config = dict(
    model='segmentation model',
    encoder_arch='poolformer',
    encoder_activation='geglu',
    encoder_drop_path=0.05,
    encoder_patch_size=[4, 4],
    decoder_blocks_per_level=1,
    decoder_attention=False,
    momentum=0.95,
    ema_decay=0.995,
)
Rows from block 9 of the encoder of a small segmentation model, named by matrix and row number. Rows with one number belong to one neuron. Each number is 128 + 24 x the weight over its row's rms, rounded and kept within 0 to 255. All counts start at 0. Numbers have three digits each.
After each neuron's rows are labels from the 100 images, of 14976, where the neuron reaches its largest size: "top examples" is what is common among them; "place" is the part of the image that holds the peak. Only what is clearly more common there than usual is listed. The data: single toy objects rendered from many sides on busy backdrops.
# gate: MLP gate (encoder.blocks.9.mlp.gate.weight, 256x96), inputs 0-95
# fc1: MLP up (encoder.blocks.9.mlp.fc1.weight, 256x96), inputs 0-95
# fc2: MLP down (encoder.blocks.9.mlp.fc2.weight, 96x256, transposed), outputs 0-95

gate.31:122152119169080141063130132108132148112114155114124142122112168133117108100097133086123132123121107156069124133134111096161148121172121119112161116108119090124171101102113109114121118104161110136104122140146144105133121159122118127105130112135197125085145158150126116147106108081135112176
fc1.31:120146138165088140073123137111153145115116131116133154120143160129126095119121111104151117099113088149101141152107100111155152112165122092131147146098144109126164095138124108142160112113117144145122115163158171116147126129122152147110098105133201108052158160124128137108111120088149127148
fc2.31:150135117137106152116116106183158103099158113123145076139139126090102140151101128140117189133153124105101161117178149123136126132160077118141133137135109114132141143177154185144100129171157132126151156109085135161108130104124127124129158145155138105087102116112106142118135155140135150095
top examples: ladder
place: centre

gate.218:123102158097152106130114154135107137079145151075145116123119111104110124101142153134180145132117095124123162176144119142101137116138117123122139134134143132123133126142166140112074103156125159156105144147112126159125066102186140109098100136158158108123096132133123175125116181125149139163
fc1.218:099134126117138090141122164128133173138124114125176081138126118104106110093141123119175109118093130146136137111167096132123125081176120171113155119137133150117167091160109116147137123141111116115130123123141146190132091145117148093106151116162176160109102142128092148139111163083119134132
fc2.218:095133135155104108126133132100167133110109186137117140123143117129154117105099149147177123121107157151122137124137128109142119133176148106079127109083165112136118116145091091148170119122116127076136089106159126147102114155136117168104132128148160101162102135105124129101141198111143104137
top examples: level; ladder
place: bottom centre

gate.201:118114185148118119115132134105106136074097158138124129116117146126160124124119094137161130144142112137095142131104119109114103123100112125111145148111059137170139136125114117127162105106169118063137135137150105124137174121160116146100159152112127146101114137111120135157145108049133174139
fc1.201:111105167158122132123141141099106142094097119137110094108118155126143142126105093143161134136168132139129163135103140111105090123090115131114140158134062129153154146126120116122152109101118135076133137122133101117146151118164125138087177151107120114101161136109130146151152098069132199137
fc2.201:134147185136172154146125113134133129151093160132178133111109138102170124140098081133137100138117111101135120115100144138136167117161111157148148124138121161175068115132161114111126145117177137100117152141107138097122127120157155088148137158172119096113135130141133124164123097114161141091
top examples: ladder
place: centre

gate.18:091094094138094110140125124179147149119108166110139131147130112121119146123156158125101115117128094155112163152082122103127113074122121115101157130138113102126158154187091134088125123172111104155051140095088107114137141126157099130128112137143127125126121135102094160136137127107128108137
fc1.18:158158155157167139125105125112133097117106134139126144106105128164111094122109057146162143126116164102163131121157111103130127144115134126173116115098107152132101083102141112154127117107191164106141138162130148119107161132143158116107175137117146105133079128133134097125135138172129170121
fc2.18:115131141068141096078140124113137145157114106129162122099113165126143124111068108121123152136131144134131128159119127129129125061119159138140118119102159154170110113109142133094152127103132159091144139098086114088130114107060168139131131121136137167143126138115146164153121094149096121138
top examples: level; ladder
place: centre

gate.74:128110159123122099135129141152105102097068137124108130168136082132131121126097120137194130129109124133138122137168163160142124125120096113130119131092130168097180088142127096116136125104145139100098176170172145135109132105138154096103086122099107164145111135118118145097124128109119102097
fc1.74:135092129108124117117154103117146096128110124126075181129137097154098104123120110149139151124104126112130127135123164139124097174136100139117129120164147141134160083125143136107132133125160121118122158172108174138103120126172152190178093129089146135140156131082106158095145153162120148111
fc2.74:157162117095093116101100127139128132183184127148156110110135141137113133159085110134151162108095099112149125131128093101172097071137134139157103129130148117166092165125132105160154082105110124122123161122143134144156146100120115092105090149119136122103108101149107140117159145108116103128
top examples: barrel
place: centre; bottom centre

gate.111:121121110113138102083161172134184152080079157124084107107148104076146173134116141117146143085111129135106154156156132110142077114138127150130097118162157130110129143140153087113141127136124114096116126153168120150133130150147121108096145125108116163132133098141158129103126131074146123122
fc1.111:099128118137151174153088158160100137109154105132120143101106126145167078148162112121111133165121121159161084122130161134151143161117111145122135111108143154110117124113104159163146126143136134112139149120103127134165120139109094179120116142127138118152165161099104184132149158143133183085
fc2.111:121126108118138138150126136123147125188112054114094135156135151137129130127090110138149122138121120107128121092095144159141097110140098143121136119211126138152122107128121143092141115125115129143197114126150135108149137115171140144159128151140112113144136141155096164137177155155087106097
top examples: ladder
place: bottom centre

gate.96:178147169116135080126182190138136105095141139119139127081117107094164111102113099163110125121109175101109133138138102170139081109135176113140129114169132181148133098125133128130139130144148156113099135152101128131131141140134097137121136139132130114137088110106136134163128169103107133122
fc1.96:102143158140086056129158143111120095147135133097114138136089133121090122120119121196107126138112172144116089130135107138086126187097120128121177147090085165113119165134135157137122121147138128125129134172130109131161126140080146122156097137114123161127132117151128124123165112118136126134
fc2.96:110129139086068104139215151124107148131099145107126132170130127152114143154132107143128114112124130100144080067153115161098127101105146137145128094108142176133114105147118147131138122122126140151109123116108105107165167124122124136107144125159133134123163123132124099124094116068163133106
top examples: level
place: centre

gate.196:114115163145149079096159128172098130097131178114142134081090115072149134107115124131103128145163127173103139134117122162123178115151122147143122145155135126155145150143130135173090106128082126179115120123105113107110158140147114097103180129142126151129110102124131142119144102108129100122
fc1.196:147155121114130149163113141100181138121110109140119126188140149153160133161125123110170116137109148085152133127149143116134082150098152131109126112096110114116111111099123106103139163124180109111157122143153156128172126116138141166164071107135134105149141135150120104169092126152133179110
fc2.196:138108196143122120143129166131133150153135136128114105096154125121150114127189181144139107093154133092131138149147139177167152154134118136093149089139157146109094140132116125139094122126115150139139166077116105157137130120098128141061137141156117123135101145118148091165145106127122104143
top examples: level; ladder
place: centre

gate.71:117090130105142091106143132128125137114145181117125120146119129141104146125159096151123123096104127130127139114107117132152137124154150154077093109201091141091136109089137108117118105107122111141109147081143120139156148129090163142125067148107090152177137118091148125141097140083134125134
fc1.71:112094105111154135121091105114143115096126149132116104097147098096078148134163139089128102061118118100132112081121088135142103152101104123110118108165111157111141112083149098111145118116106095120134117122144150114144138120102179136121066143116129091137139114142087100126158137152139111129
fc2.71:125103168138072129105128152127161127175157142156122125125120137145155149116091152157139181153114107143104176139126140084095093122132130135107122148121173114126143138156083113134115146130104143138136109146101133150155093111105147113159140118071132151120086088146104142116156178123148123112
top examples: table
place: bottom centre; bottom left

gate.225:114132134107110139119132142170115122124128141128104109139071124108127090136107150122179116128144136140137140100155152150160171098163110094173106131080112157132165137127140142127130124128199128147132095117109101138116069113119130098130151124137130106142168130136108157176116122126117061127
fc1.225:120106120116129100127118122088150160106116130125133158136153143130151151115164112162083128143100114099127124159107081116089077142119138148105150127166138136120084118125120126113145115136104119091115171119108152144149196102144146161116088133112130173140090122110150112101151142149123194130
fc2.225:087108155178142096146096067086139105158152112149138134090106144150123155108123090125147105193145114118134106152086147144109106163151155130122110121123176131104123126165145127136100128142111096097115136151154131121148123134099128149111085133081131096130118101159119141125159139154142128131
top examples: ladder
place: middle right